Rows from block 10 of the encoder, named by matrix and row number. Each number is 128 + 32 x the weight over the matrix's rms, rounded and kept within 0 to 255. All counts start at 0. Numbers have three digits each.
# convs2: project pointwise conv (encoder.blocks.10.convs.2.weight, 168x1008x1x1, standardized in use), inputs 0-143
convs2.14:125109136111104147123115150169080116140126154145164113122122097131126123111122101196131226118106214126140136115118116133135126188118114114103126106106168152097090055121119122140125121157099129068134114115069134116128180110132149099118104150083082129128137125124066139094118152131188120101150154112143101124100123148131120118127121117090134132110104105124203125139118115143089122102108141113146116144108120205139156137140119122116105
convs2.15:117153181146177121093138200120116136124090130133178190090116114120107061123109113104183126084154175122133131129156137150139176126129122127150132139145126100142128133142164094156137146117113136142095116109104104115093114170159118168098172075138092136128144123065144113143149134121082135134127119132120143149114142169125119110120104101152133145198078141139078138124120128163154096125169112141163119131147144114164113151072125118104107
convs2.16:157137130128077110070095151108140129135063158141148146107121133136128121106107097255086190129117074105127106111086137129141117143126124124118140227130120107130112182255127119129080159122169178112119151123255156128104001145134131111135132110108145138107139105091136128150114133121145117168184157178150132108133120155019106129168169126117118110136069109154119147192115161114181124132113144130169110136121134244193073112128119137125116
convs2.17:097105117125124150110105152102185124134146120136119148121150112155115150131118123135108124135126122125113125105076115134122130149091113122111156119063147157157099121129108112120116140126145119152123166112153115116134129106132144130121120144100115144186111120094122094132120150139169126120111161151149130152162084161126135151097108134147131130121134149130111140099091125131141080148117120117127145149140132109132156118124131087136068
convs2.18:106117151120142127146119129127190121104136059139126153169159128127128147148150105125126144122123110144137143078113113131076120119124081149152116067104122103056129121177102122130117137154124112159139077099101124130113117114091144105141144127120088066144150141143061134095119131067064153131191128119140158128076201143133226128128136128081116142099130102148100132255174122121118119133156136148170200145111144136111153111152149122120097
convs2.19:141136107150129109121153122043152125147122125132150049118113137135138120129044123241103114144157052168125128120178124118123112096136086134128128136133138133179146124185106115131078145111151174160127156131250134098127136153101134125128116140229107103113135136114105110140113129121149126127104137129162139138138162090071046146148110112161125144133107158174059127073162128125087098112134124123141129102142129164128133122141135124124127
convs2.20:132129131128118127124120136125127137127132122130177140136095126127131132135135129135123123119117139115127145139125134136127123115164132094109121133117136133116127130145130140140115137125121126125128107131129097140124133132119120130135133128124123136130135125128131129125129137125123125110129132130131137137100130125124099124138123129127140146128000124139138133138128146128115161131123120137130126134129144094127127138129120130136125
convs2.21:184123123133143129116134138143115110171132127125132111122103166131159125143099120144213104118107209098118102124133119133095127201124128116100124197156110181102080132132144126102097159099138080122114133124133155135136110124135121121126139089141083136094181138139141113102136216119118159093166134111089109150104173138108143103106132120210131080114165096110165135058111090136143145102129112119107133137126120173117093132086115137128098
convs2.22:175114129166109162112118140125174102137138093182192169113101123103113127144119122134107157129155142140150141178167103117062130160160065178129103152140149146120076131149113155117109141127112138126145112177168170138131113116157119143126091133118095119100108160173115088155114146152151112140167135130120160140146166204113104142150112140103117096134169150166167123131137119115135163157093129073177097123126117149097123158150126087112159
convs2.23:208124106110145112153135123121183117157106115133105071128114086118109133163164179138188143118125137167083132119174113126115156131144179111097117132146120161076053120167142123126111164168153150134146132156140146170121140130124117059130150073040133057123154124135128096158119135105110130101170170196158123065203061143080122139124116124137148108129127126159153137136084190119125133128128117145117109142065104082147121165112116154115108
convs2.24:132132129129133140120132151132107158141127139126120142132121131110117126129113133122123148125140142136127161116136147139125139126139124094110132129101135117127128119141124143118134151126131127127133110138127146119116131135113108126127138126136136130154140121121137133132126136124127140112125139121130151126097129092116120127143091128135121154133071129128122126127117143115127197117123110138137129138134145058131125137123121118142120
convs2.25:126127125127126124132128115126130120118132114114106130122174131127127125127090122137144132130135109138128116127128116119128142128123135132126139123168124124135116127127122121117124129129121131127126137130120116124134143123134127120119119132121127139124122129130121132125124136137127121138135128137126105134145137137116134128113116124129133113120255130130139122118136120126141074137130120114119138117120120088126129125131135126131129
convs2.26:116126145106138105092138153155124126133100163135135141141081127138118138097130134069154072134136147197138123078147133159090127049121114109084210107126152139151063083155096134135081124124147168152142035115069089088124080121132109106117157117149194185160129134107105131107100125116167108103034150107132129122152155195188166114143154127094134151156129121096141150147163129143120127104149132131092123123166161089152090113114093121142131
convs2.27:232122132114122105151124151251119131106101143106143091123133177123130122140145124024111121143104089116134136195138129140094188136117126128130164128088102233121067110177129112138129128127125027077133042098000118088162141095131117242094160107000113136135132102146063109081141155099154153064000057133154131128197146122242124124140116125103083132126099152112123136154155197132151134126108117120100192130202109120137096140132123130134131
convs2.28:129130119124133103109115137155136122097129163141131192120135108104106140142128151129105104108113105000118114163168131128055116137121124148069139255137111166167087157179113123146139141120129070113113124114255133140135090144122133101106117121154191171149096126180123119138123157110111093114169103159134125094156193109001212113122143120155116128124128146165178122121082181117113120123128131146180066109041132254118113101155119136125110
convs2.29:128125148123119133143103142167114133112139142158175085111100153131120135142075116112147076103126093035159126178179118133131146240117152105130129156145126148121223114079109132155176136128108128120124098108085125094149095116114128130150113124148119155134092127157088150132130108129116127120057126122128148185109151176047146113132067128130108155138145138110150121092112145143133133099118110130113084121113111189122081104134108141119142
convs2.30:087137125117102160131137199121092134161089137127067147146172154133141167109000176149118101129107143055127117099181126154007117158135157086044093104116111056126094127201158103107146207110137160110143123144128128151085044168172112089172101119094171128159154099135144156166105107122099102104138150143127126153129092221165091148113109121138122132106100111114134147179118082143151140092121111117061127137123112196140076115106132125126137
convs2.31:183167111125145159136154125109129126148066100120129255137113128114114123113136155120102081123134095145123116137121131140131135133140110150091168055136141053147119125233136121117082131114127170151131095132253137119110100132104131153124153140059091147150152131144242107123113135120139131009255120140150126100106170118123009133126146115084119130141179099124121134068143151121064110141111126134139200123048122118154068190136158141124120
convs2.32:165106112147145129217116132147063142129109079139170152095097112116106131118136136099149124140114227037150118146119117118133141240144131098120180152155138096154109151225124082124015114120164162102119123153170135137093121106118129181092141123000125127136140128172067149105134131135138096011085101142141134119110240136243123137140099103156138135133091116155108103136122137122076118163125132146161179144120127198132118175157148124141091
convs2.33:079116115094146111144091129157157140091073088120177122118101151132133127111154165081155151112133142136094106130216130146133078131138122155161111087098126106124155125102149121103157093093151179141106136136152171151137194118117132125085138119191118195067152110148119117106100083112172171126136137132137114118085134163124060121111088113095137146124107132054139117135068129110098112139109113151109147133133110000145091159103139113137058
convs2.34:079129144143110099117136166121102130112076137137133052144075144105096141140189074085135147117138198035137114129068131132112117143129105122085201161076122149146113117129120125098155142139100083074115153092084147133133111115126127091139136127189118149118151098097104137147103013108074152130119145157123135204122090245194164070144127109121124099119146136126203131139147080131135127186096121163142134119205160143076131126143133148131135
convs2.35:116108132131123183136136173145122147131083123122141080135136133129133122133154131221057197130116114174116117149133123134093108165120141160127127033117141061110134156070132091114128099124130128123120178081116098139124251166137117136131141150137087130152127114195015120193131156138129113113054119123119123129130090186161116130147138119130129128136122145150084129149072083114216123123137108128093131114139120038086132125123168091102107
convs2.36:138129130117136144101118133117139129138145175153152082117079138135114147131161119143128143136122079194119131080107130133088153132130145113150158069072128121147121145165110141111128142138151165107140086108179135132119167132124127123135149133193109222110125153122127135108124051142178132177137151118131121096123174216121134115134119132106129119120145125129144120081133141120117131160116123093125190136072134115126180122160137144127117
convs2.37:173151121138106135130110151122131144142117146133138181120041186123110125156158117131089043135132092155170128110147123138122165150122127129255166195119135146123177132234086126124088132156155085113103078125149131103153127105100125113156174161064094150139156103136160088127131143121120163095129128146156147143142112117119152113128166126118180142115121119097082135079051029098147116145138115140153165123118120204045104094127115126131098
convs2.38:100157134101186158153160187142093119118117181121080170157187084119115113118065158088103146162114021080156115123049105126039134139120151136064113151117146041124076077243136110138145104112124123100117090134129173131120120136118121139074111131130184110124130102169082163088104096160160101141120127255175088132191126051254099108127126142086110154115097136117048147171195132116136105120127135143185141121101120137121128134143158118124140
convs2.39:168091133118141142174134137130150131100082096132120106137128120102132096172087115209066127121140146201097124113072106118097166124129127166099109127171110101103116184169116129114226141103125013174103177136255131139083102109140141104156129119169110134132090123135125197124107244147069090095138128087155144143070140220106071102109163117114179130146086094105106115146128101124051130125143133125104106115112104152153050127141123127120066
convs2.40:155143130141132116083114121145133122128099090161129116131078138149124097152075150145096144148095121106123128078102127140143134130120133124120122123080159104108128103149064136112126132166158111128131103172092106120144110118083125123135143161123125123162137157096102100113120147138127101100131133125123143121136159136149130133105138116109119095100098109141141139132118142115094103127113120098160115130123157097171118118117125109160143
convs2.41:033114106122127147133147123130153117148165081147123182148142159127125128138133141155009233124104075066125100152000111110100067113123125145088138119177149081126121167211136099133128129116185048169159199122198113128124169137121131130128128120106102172121138130138151078157096055128105206034153120133152125142088148204177125116125123134094153129127162129126101126084138120103193118211095103142127091109125118079133148124145111126120127
convs2.42:130132146130105131108145145097115112169132113165170128142168164135114110150080111104103101102106130120175115131145154128164146128122141129107136131025130139157142125129144153127149148134162115154127080157144193123110119141165132145122062143125121108103134132135151117110103136083016184112132147126155150122122104067119135128127103131117136142125062117101148161138140095099139193125100111163171097160147111255119118135128152046147117
convs2.43:128119134133141134125120124136152119156143126125136138140099105129122085116136092024156255134126086141133105108129111110171139032127131104086135120065144121042105081194096134125146129167070137158121108136084119141122164128151119130161092137079064138135109132085139117141122139132194099129223109150131106115103139104132165128129108132114123110133126138143125131111150064131122137113125139144166180121121137125123152128143133119136114
convs2.44:255130127125172131107127164120116123093147154131125073113126150128138089131132132096061142144134068166143147152069096137111072106146096116104176136103151106168140138135120112140136130143140138133143109108103142131150079117159127171151116126158098130094109113132134114122126205127102156068093140231172141150147166140160084126122119129114122149152147120075147149147154137120158131132148100129101149109123132145116146128134123146125117
convs2.45:180117135126109128135147191092092121180120154129166128166129176124129155130133165118180149149078150152109121137070102110064168130135095134126052041129128101113142127108105123149180133124157100119156145112096126163125126164120098149177094104185073142134151100141189105077122123083146133028177091134155111121127153154194135082161136098081166139137086135133162150103156080141114173154083106089101094134074147210131068151177124116138133
convs2.46:121152112134123124119154126122146114132174156127103147119156126141126125123133098134165168131145006180129123108070132130148130000126175130105084158107148095104132134248133134152052114118143110150114138120195164175119241140128132136077140143231157135125139111114149137141109159118118143195075141106129131121077105100060097134115167132130105111156109108184105123067112119153131078135159128103148117137114126072126142100117127116131116
convs2.47:143107131122102121124130112122171128135126148145159083129126154128118123090167108089125169116144161095133123118074120162097146047139147108162106113065169119103170131177086125134199137135172141121139164119158130096157079128122136114129147142103134185110103125145127098088116171110156096149050135091124150085125118152081136080154136125127127111127120134124158131136128078135072122139130124166123131146107126117069136118118122153108116
convs2.48:125130123127124118134131117128136120127128126118085127128138124123127129125134126138133125127146123128133124121130112119128133129117127158144128127151120136130131130128132113104128111127122132130130135119131129133135132123130148131127121134127123129122118128120127125132124126133130125140131122139128101127143131142129138126120144131120131106122205133126128132131132123127130085133131113120125128118129114116127128118129138131132128
convs2.49:147126116143141124179102126158137109161105106134143183135069108138153134156018178106121142136111106114149151093119137070128135131124118130097110133065138077199108145111129088113137148121132130111084117116139134121136129135123132171151127161134123113111139098066122087139128128145115104121125170160144108115113103125140117144118144137092103178181083186086145189128122108111084114147158119162089109108098147015172140172138136089120109
convs2.50:182077114147081136119107118129154135139075149120113159086136086148138112167166112117242063126120076162128111117157107136137162134121096140160119029108105212052049069150126088122133100137136215138117115126210122176113134156129130136182126127039048178090143141130058116082127182112123080195063134103120145141147121166073146094143163121113054139153142112111144134098150133130091136115166149068117144148245121126121097105109124095135086
convs2.51:179126132127140127137133184159087135124116114135131116115122149117120089126172134134085073135141237241133146136199109123116143255128131155129074159109111076201092153000121121138112134124141113149118074108067125184123149146135105147126097106108030108103124123118101094084133204147144120091132141205108123113128170084174073111139125127113111143148139159145061137189183077111186134102124123120109176116105125110088153151112132122129119
convs2.52:125130116130117115148135140111108143134133129121227128124076133133075118101125121145149123127127106130114157149070101136138133150137117127142137129098121133117134124119114105145093101103097134156112131112148144118146135138148140164136142122130095136139120120130119102144113129171148105133138089138123130135133120192115124117162135154120112143169169139134144132122118126123155129129138158116139138152115123107134153103117106152111128
convs2.53:086142108149142072108129104159137120146087128148156137083099137143118121099162092183081103124128053119112139095213136120163164127094106158114114121140086124100163172122134125126119125154165175143099107137149159201139076101108130137162097123098136128144137102126122079162160093110107132139255127071090143031118133091058114155157140132127085121149059122163039132085133156150147121145118141112185159146116130041172058127143134120138113
convs2.54:123126125126126119126129124129130118124128125123102127124128127127122123126124128129130124133141125124127118128128125122124131125115123145131125130146125128127127127127127123122124120126126126128127135128130149129128126119126133127127122126126126127123124127129125126129122124130132123131130130129123119125128130138129131125117129126126122114122255129128132124133127120131129098129132129119125128124126125089128129128134132130126128
convs2.55:199122151126135128091147137089107149156141147139154075116108158113125133125105062125133119126133094132154133125139112160146216156124154103145170206077141169167170131121114138152170173151123078136099090142136109103147135088105112123123089135182081107129143134076130113145107140143046147141073124116134121134074096137105121072161140134169089130149111105094220142177207097105069137136152105171120128146119162111076139100070136165123117
convs2.56:129138134112117134039156139128123110159130131126123076124126114139132127108056065132167074136128026138133110127108129126143140091122097120116131201119155127127111141152137136127160129126123111113125215093091129107120168135140122106110146115174106151097131124125000107199113097124131154113145130178137107125131060110197150109133159132128113098101119141118123131041141099131255103162123104107141112146047134168107195120144088143130159
convs2.57:186137124100158118118146167178081122140130142151035148111092144129127149133255126124097113118129116145113127148133092112077158138105135170161113130119147160153122149153148137169122087109121177110109152137157144102167147131128104152120112135153086162087141131131138096137118160071156137128129091155174134119131139114102156126159170135101142172170175167109139132144154094148170083151111128085106143123115113214096120153105100083122117
convs2.58:208108145134120117091135131115062131137161131134130093115138087128131126110148114133117155127130135169120126156083118138132148124118121127102131150084115128116222133255125128125080134126125159137118130121106122147115181146117117155127128130072151146118132116106022110111118114156150139089229127138113128149120190119051065121124125138142148116136105118127021120085151137128141122115150139102196109129099123081133139127138123115134122
convs2.59:141116130123122106106136127124112132118167099128165028143127160119123131112084131178119084119164141100138114106106120124087095175135140154108193083045111051088178154187134122105156160148090168165140103112160150131132185138116123113123152110114015197111147117138133169123086116116129114104240123218127136176121103058028122120137129117106102139104171138136162133113050024113238143130105122152173139127076120160130132122146128153114121
convs2.60:103083126154152129181125125148104127161081153110128083133116147128143131123138101184147126116142087114123118219148100079137118097132144144127130066126123169159107137114136109132104158127108190134135170149136154133093147151133104129138104127151093112138115115166078129156121142153154104136170139098135119124138121013094093151123139122099091116148074130129106163183097083134152161074106132136109112134147135062152128142174171109126142
convs2.61:137097106178134094087130125099108144151106133194165152140092147089125120164087123074053173141165176084155181107140165118078112181144116128086142149016101068122127108091132141132078140135115025113131130102167104152056150145108103152197169122096094123061152117138160102094117088100159157087114202144130149131082212176103142157135134115145119121123066129100106122096081139152069157109108107137077081174107116098116107128107071133118079
convs2.62:112155151129169090146120123129000113130160102124110077149101127160133139106093102154117130130153065074194156156197145129127154213110111116107193108148128129108160159158115104143178098133114104133126097144133171112168089130144096188107113111072134163133090125126036126141136110103090112141092127237122139077106119019102115151137154123150125115131072160083084146110185122165169123112129128145198140141123107255119135111135148094138135
convs2.63:165140167136098135137130117160123120097094141130118156130110142112117122148162154204075137136141084195131163140070130144122192153126129123094138071169131170097094112191087121139114130108118157137153126122206127115110106135118121132119198152000088126129087126243114097160124159103167143036137117128138135128125073179070100121123133120125110146150151133113129127192125172112124135147141122118125139141126123110127121121137130110110127
convs2.64:140136117117143132100149135110117125134115126118153207135139084085119123115171137121000118120115130245132152116075115130131132115151145154151143133155104138141114128000126123127135130143131111146116115116196125168142155151105132142111156131141104166132123125160168111092117101126177104122017119118140125141118244141184114084125111124135138126129191144118119130116169097150108139136124104116141100146158121000146141148137125107121130
convs2.65:158099115122115150141075142117144110161066084156164132159090144129154142127144145121134148119072103073156109171107097144102124111161150074116113146101100151178165130132142118145115159117158127095118000178114090141125123165142111100130123144110124126190154160192121112134147080179255073108068161079123129106108175224154128057104136130155154105168066142116123136155143085150169119114116120137000082103105166085110142216125123099145153
convs2.66:152145134124125125127124122189125107157132131129141142128147125122131125192126149069019174124134139000135125087146111141117135077138169131138107034077093139128147154088140118156091167118139164164106098130085147133098132119146126146164134167044133144118104095135141119182109196138061145117091111078145126134162097128141100129120142143159112142152123153125089118201112120153138149106137145100194168118139126046148147117129111123135118
convs2.67:200077122087130123131134177145144113141087135147162125131112145125126117131072127176126152155138124129117135125226116147109134182121129083120117159063137152175078136179093157092166155104117103141118126102152109088075135136146124104110126113100101085126140069063120152155092201135139163089141182103176130117121123160189091110137172130073097149164132182098110131095145104090137145170125152133146124118126139086119148147136138120122145
convs2.68:157128152132120124179147137169166136138142064132127120165122111098127138145162136156190083132130133133107144144170115133100095056153150141191144119084128095074177066095126116116099142141113115127117146107085109104121135124118127142106141134115112130134088114185130121122131082097198086099065113061128127162115101177167094092104142114126121154127119121126167116118148158121179145113123126121158170147179126120124152099130118112132128
convs2.69:123124131124114102082145136172186121161100181113162173142131141135136120130127111132151149120169142071122124098109111129049116000129119176193053255094120141136098096094116111127095153122147155166117170118134153127129107127140138076108155153083016127154126119142140147127107096119158110144175114123151119096189076107173061141130135127144136124131154144158137135016118094125116100090137142096147106134179132113114171116141122118133113
convs2.70:122160131145126137147134145113061137116133056156119141138168082111132128108059159160081143107099138209142116119164123114158138188127127143113105100075121128126199138158152095141114147123130112100184155122131147178112085131107125242128125145144255115133109111165140101137107158159113143148045143095117126134139091117125085148139149172104119156170131140114133135126133172134134130127097126137191089135115132044157117142091124121108146
convs2.71:072119149109131134062130129132079137133173151131123198116178144081128145137097133126118186100148016255125128156165125127156120129127154123089124113125127173129152173082114132155134120115134107122103153107055131111149139120104124183164107132223105182153123135136150130176107182124142123023039130165139119138120145134044106143136168118155126138149116134123083126124153080133126140097129110141144161147087137234140186156142115112138129
convs2.72:127127128123128126127130119130131119126128128121110127125147127123122122127140126131126126128126128127127119129124124121127133125126127136132129126144125130127126125128126123127127122125127130130125131126130126127128130127125126127125127126127126128124123124119126127129125129127127125132125123130127115127127131134126132128119125125126124111123255129128125126129128127129129091127124135121123127124127123155126125127128126126125127
convs2.73:106125112140127120174118124126152115120127126123112196148081146151145139129086131255058131127122055108118130136018126127173103040133236178153123235086161107186125120034139151112128124158100181160112079139226161112158116142135124128129165150079131184109124119106212138067141125122098169140189151197135148131143138184173110111132112126097122129121161113106150144069131030120139118126112136124088129128074142071167144129095105132119124
convs2.74:132137129124136142116120150126115136137125130149168130130080131110123131129149136114124130128119138128125156143129145138123136127131127095108125129079133116128123124126130151110131152130127127126116108132122121122119119141120108123118137137127134129144141126131131127129125125115132132114125126119130134127097131107124114118128078123133137130144000113126126155124121127136120170120121099144135125137123149071126125140115120120137125
convs2.75:130129130126106129125143126153141130063102253114125125124128152128137136150131114119138091124102131035117115128191130119089115131128135157127131128116106129138137127216129110151154113103129072135126168131153142098179101124134127151137121134044234106149149102125058096148128255133126170079083144085164136154156036140005096117142100110104145147137130113139192143176125032126145119192159121132093210118140120165115091120134127119143105
convs2.76:200134134127146127074086138148160125165113143124125121120134146115130127117105121098103227121136071127125134137192118138155161155132120087093133153164120085121141096251129119131120154097125102109132100122102117120110135160140115122131127130185043125138142156128129147139113000153111120108115113170112125111088165161177070124148142138121117135139123135142115128182127091138112131107144130112115138123170147153147142127125086101136130
convs2.77:147127194126141138093142195164137126122119077140176122174149177151132121113043107138064120120119126156196135107137116130108080136145114126077155146153089113167195141183092125177155144076106137170075036125102114092107108157089150166122151147117129189134120133139140081107088074107101154092116113096121110099085114114184121101127141124117177150176120149083198127134134144153123158108144117107105117155148124165117135107070134110146148
convs2.78:127150155136148129119186134098155150178163130104126148126067142095156126093047160127129155111118130123071164125191146126129129077168178110154122136083115147124130146076110115135146149127155142178067112091169153110112133109095132171137170152169063121143130130191120109125094100069050118104090146172135125127148104011093113134109142148128135140177069102030162160140137143087129146105160094148131128127138126088145174111116139097132117
convs2.79:136112120132132126175117149116202123104144115123147124163127125117128128103044119141122109163132115157166128095115126141097100107121128126173075146150149121122130121167107129133107159131146166160129121158135125132094130122105132112142167096111132153119122099139122144112097077123172105161137142161145143145131074095131120094138117137140089127176154099044108112151124113140201124132133128103123132114090109078159144084119140119131133
convs2.80:144112148159136135160143123122193120127114170120118088167187110125134106101178121203087125133117138072137125155084132148109135134128121138119175112151156112090066092113119104099187079165133192140134108105150129116110139120110130123104187142079177122114131118131124098078120082116150119131118181132125126124126227139157149093099138125108139097135160104111183112061167152088143098120144114123065103160151135020150107133056128139125124
convs2.81:147149109114123149176125149128101125134137026120141184118099176130138132071120130224089041131120138117125125127007138153098131131117137120162173101141094186063150123142135130119125142137148143121160130136143140126148121131124117151126119115020080140117125124131076099158117117111144125078161114227122127104134184118000069120117107132126161124150088132129164135097087143158125132163152153102145095131136136084136107133136133114151118
convs2.82:154143123121131138148126103109174139150135118169111110121037105105135123110127145125177173119144076127157129078141125108124139095119135073132133187078144105168169104122134171118138148134119118110123151133123210102132113147139123116146125117135153138054123133106116113123150076124172087154124205121132114124113157161141114127142139120110063162177100119078135143192153100074152130136151118089113125138140169078133118110113122164143116
convs2.83:134120144128154136127166084125160120131131126085126155134193120133128110124131104164134116134144117128116102136118122129136150127081124137189146108182109167122133135112116101126129167126134103139132181126142087132120142154122137143135118118112130120146119121088131139135115139157125143163132153164142098117182124137133173141130196110118103114101182160118134128135144109133146119146127138119091124127136099151123121139127138148072144
convs2.84:140131130122132104115136115116060083126182148103160117134131170133112136103102090185099106098146062092169118032069136124115133101132068070146174124119089215117123135190133103114125159160109134128118095148174144136166051092131146123097141183177129103113104152088208120129126103137157146127196159063124087148142085113112117150098149112135119094116181127155155113084203122134130119119165147116135133144118125154112186135144157103129158
convs2.85:140108133104139119148080122127152093116133108154216124125140133113091111113000122129101122124146107134121150137090077098125112159124131153117128116123114130141119156141134100162132213151100118124101140163133140136117152130131157136151073087153113157162121159205115130113117142159085120101130132102147093117125134122137149134133155127127148114090138126132152098128142138135155135130123129140111112130136116174115134133135161121106152
convs2.86:151150114112168139156126126161143156118157117127137152139153134136123128096117138223133128114153135024150161134116111135062098188142138135100143097134131158159102200104127149145142138127109147117127094104132143089142144118104131116146132118163091140124123165148105159112120081130117147107114137141152120110141181095187154130141097119115134122099201131099128123094118165117123127140102118141126211113066142013141147109131137142134143
convs2.87:135128127139128142120122143128118143131122132125160129125100130122123137131109132119128129120126135126124149125129143140125125127128130093110128130106136120125122126131128144148130137123129128124123109124125113124121123134129115123128136126130132127130139127128133129127126129133122134119132132119134148126105131115127115124135115131132147159133000128128130127126125125123124184121117101145128128136126143000128133144128121130144130
convs2.88:180117136137151162147113141190129120112095146141106108142106126156133138102095146110150142137107194135111122135176120140115132143124142117134106094019121086141176115155129147125139104134147118107134032114127111198115137152144106181113134104099111111102140120129157137118123065119090108091126143151147117109119109136124172101097140109084112137129122141086150144126141089124098114142160119113125120151143123094082132151126101129124118
convs2.89:132127136131133139125124137129119142130126130140165131127108130128128133130145130119126130126120131128127145130126139136125126127154124107112126129100132119126124127128126143137128144128129127124125120134126110125126123137124121125129134130128132128144139127127130131127131127127127132117128133119130142129103126122126117127142130128131131157131000127130127140125122129128125172122127133139126127138127138053128130140126121134137132
convs2.90:124123142138137137077106129167127118125135143146161086114138152120127109144092128028241176130118197217124129087140130114074108195135145143096136055043106150126083086161155140130096142116109224135131148141062138198128110141124125149100135131129118184129150130131068145169101073069160062131101121213125128167130126092083074131148128097107153127111122119186159147042104140139112120094107119108145152164240127152157083135134097136133138
convs2.91:112142151113143133119136166121126125146138130157178149120060130068064121131152150110142133118147145133142117128127124149141161123108145060111137133042113120116124116124109195110124119150110121123117156112124154134131101133081095112099148097139145107138115148119129140146100125089142129112122129121109110105096117075129111109138058082158175137096093091134114110117119114082133172093116117205160135155111148103133140160123144108090131
convs2.92:139097136129141111104127159157115131145120093121138099120070137124126128136112140151110150134127092181128139141110142141095097139126099118102146121188101165100036095127121157123136145116133028113138066137174152127108149117126123153121151135041126127139131125152080106102111055110119137180146103174135124123129206150245129125119117119097132141122123148166238135025124166136150126127150116116088172138126099199147122101127084129110131
convs2.93:160128123105137142125118128098149118139094140121142154152136125146137111187119173109182131134121096153111122161167119146119069169136140161098098085127096095169111115118118124132130129124149193120133113175147129160116124152125140137178120124141098179169140167176169143066138090144158124133113095048128116130109081035152064112128125129073070105113137121127061134170115096103053139150119125117117158135156131095119155100150169136122101
convs2.94:097144194140147126122118121128147149157084121145123156133073167140100142150125117111105155105150125110145088152137154113132154152120112120119199130098135159119090176199092101120141136116115129126145066133081189081120121132121122092122125091113099163134130099132153122116099091130109090168146140085148127140082129150136177134147154123111165144142159117061201163146148139140118129141126121127140192139097119255097127157145138110116100
convs2.95:104098130116132097152132100113124056106134116117129119135143127172115153119000121145111131119152102143133074164149085094130090137143123136152124148135120141125136144137135087123127147131140127139118145130121140148143145107173151132142119124133109140098134126155121114131110126126153119138128129115119067121154114126145141139139186113126107134100133143132153126117120132158157130138135148108113141132130120114128107147116141130120102
convs2.96:092136125115127128115150154149119113138149174115117168128144134124116126132120127074111114135151078194124118100131117120137120172116125125091137084122130084186114145000157119145140132119144067122128148112105122152116117136115129152134112112228076099127105130141171139105125180136147181096063116102121125142130183085136145128123132128120108147116153150117107139117089029141147107147123118132122144137122126000133141138108131154129124
convs2.97:206151146136137128086127140114136122130123137149127126148170107139143158128124122144204218107114179098144113146134128139118087129139118137078117119144136162153107140198126112118093117081117132087134094117089152144159094104148126139151134118164140120121131151157064092088129115123116180171183127109106115133155125205133171137138134136123134114130120118125165145140086187122143140102130123127137127148098112141145109122120116139120137
convs2.98:120155116162130108107115120110086129089143104176167168096087117111100124153124114056173206094136085056139132125143134135166155158127158137070146098070132100165064174185178106140075118131192096106158156156213146132114114141108149156172123080145101159128118186146096114131119128126181143085205120127104119093076182090119123150149124133154136135155062155065133112131148171125128168099079140150144115098170141082165115208137153159137116
convs2.99:136126161129106120112127139119117118125126222145066111101164152140146085104153113135002065123115058172160086102142121142129164130111084106146152112125126179088067031223100139121129155117117107091145203124170140106127090145152163099152058133105097178079126136158174176155098217204102155215123135107142128120154062145151191124135147127164113144129134128101164125184079095134195099112114111128146092148136148025154105110123147140134142
convs2.100:166136161116159134154149135139128145104119122131147126120111129129130111097215143191172090105133060129105137175071141137109131151129134114045120009109128093120144088160111128122183154144091112114170156116194143137140179120118126135122148124035118158106117143156105130139142117133150168083114124150139135170100071189149062141125094125035098141142118124115088142064155091069120132165181115107138176149071138031132136108138122155130128
convs2.101:127083102133061128127123099120147120134106132145099139162132065159142126093167091197078100125136080135136125108127156147129098146130109146120125077117136150106152094170139094110121117142106115097123145093113081142157125134124120102125168138126133131112144168136160087118126139088229139068118116124090113175135093157201176145092160126125102111146144129087204135096174114120177111125120121163149136120193131117168088062104188121119098
convs2.102:080113138132137114152135112146187137140077118138140157121098125121118123198131136006081096114132127108131144098142107171103094088115111118189087126095124183126014104042114136121112157098112191108130101146129157136142119101109125163161156137195149088173157129149183100127130108132152094062039116098156118104117217104204093139126121126121104116125105121150206113184112117136062131110131127133118150143255145103150073136145100104128107
convs2.103:118124132135119117123129114127130120125128135135093143132135124135131125122160129119134113131131132118129112144130108131118125091115113167140113130165125117124126144101133112130105122122122120120131139128146129125139147127124139125135131127129123135114122131133129130140126114129134132143131130137118112120143128163137130126117130132116112111118255130124139130145121130136133072126138121113116134122100123103118132126131140129114127
convs2.104:196120146162154112135161152135150119104124118102136097094121135108118126140162135082099223110115149046117120130123128128123154063131138147079211107091158173153087156157122121124105168117136098103122098130189151126140125114126106173131154131147110115128152118100137139092125122110172142114255123174138127145134102135078096138121107123137122119115127110106142133110137117112097110113116141130158161120165128089129114148161158134139131
convs2.105:145100157127137156140135139133174133128120096132112103145043176118108108098180134131127118136162129119159136118107145132100118117133138107171120124189138129150129132102114051120114158160150155150139137077148116103138107129144115160137129119130099127074157117143133109147139102160170113131140173137108149142137149240109111077132132119117146124127139110113124131137113103107114118134175124132096164099148147010123110131130097113141127
convs2.106:089130145128107117095131098137118136112134133140138122122165117137115155107010174139146107092149083132137142108061135144125152193124129118132123080156128124115117154124098114098170161082124218111119101155151145123128110159105134097086125108137138130136122140091147141092133108159156140112147117137103121114118109150133141145129098113122136127140111133143121155130100140105108114140122123113129104141151123220126161092115154123116098
convs2.107:160145136138076145105095105162112122122139106126125123142124133121136124137141116255063127126157175014147135119032122127140134223142089129160119178147114086139095136030141130134171115161160135105111143127176126151110112156154128136126161114119095125121080142152137126136121099111090144166122137147132120129102066152145088128120096130130110145130108135143103129135167120109186133109166101127157127146189132178136129111143090133133133
convs2.108:176143126130107128146141180113128098127110090189189217131128184156122097146088046075164236137111126143163135084126121134055099085156087133150146219084130133101109108196149127140114139150135141079118080166114154098155114132141119098177146143225203153110164134098033137080140110103168130167135150047121127177147178116207120126139142127114135119129129116025092107219089083120160154115128143128133101151086129217137122125147119139140153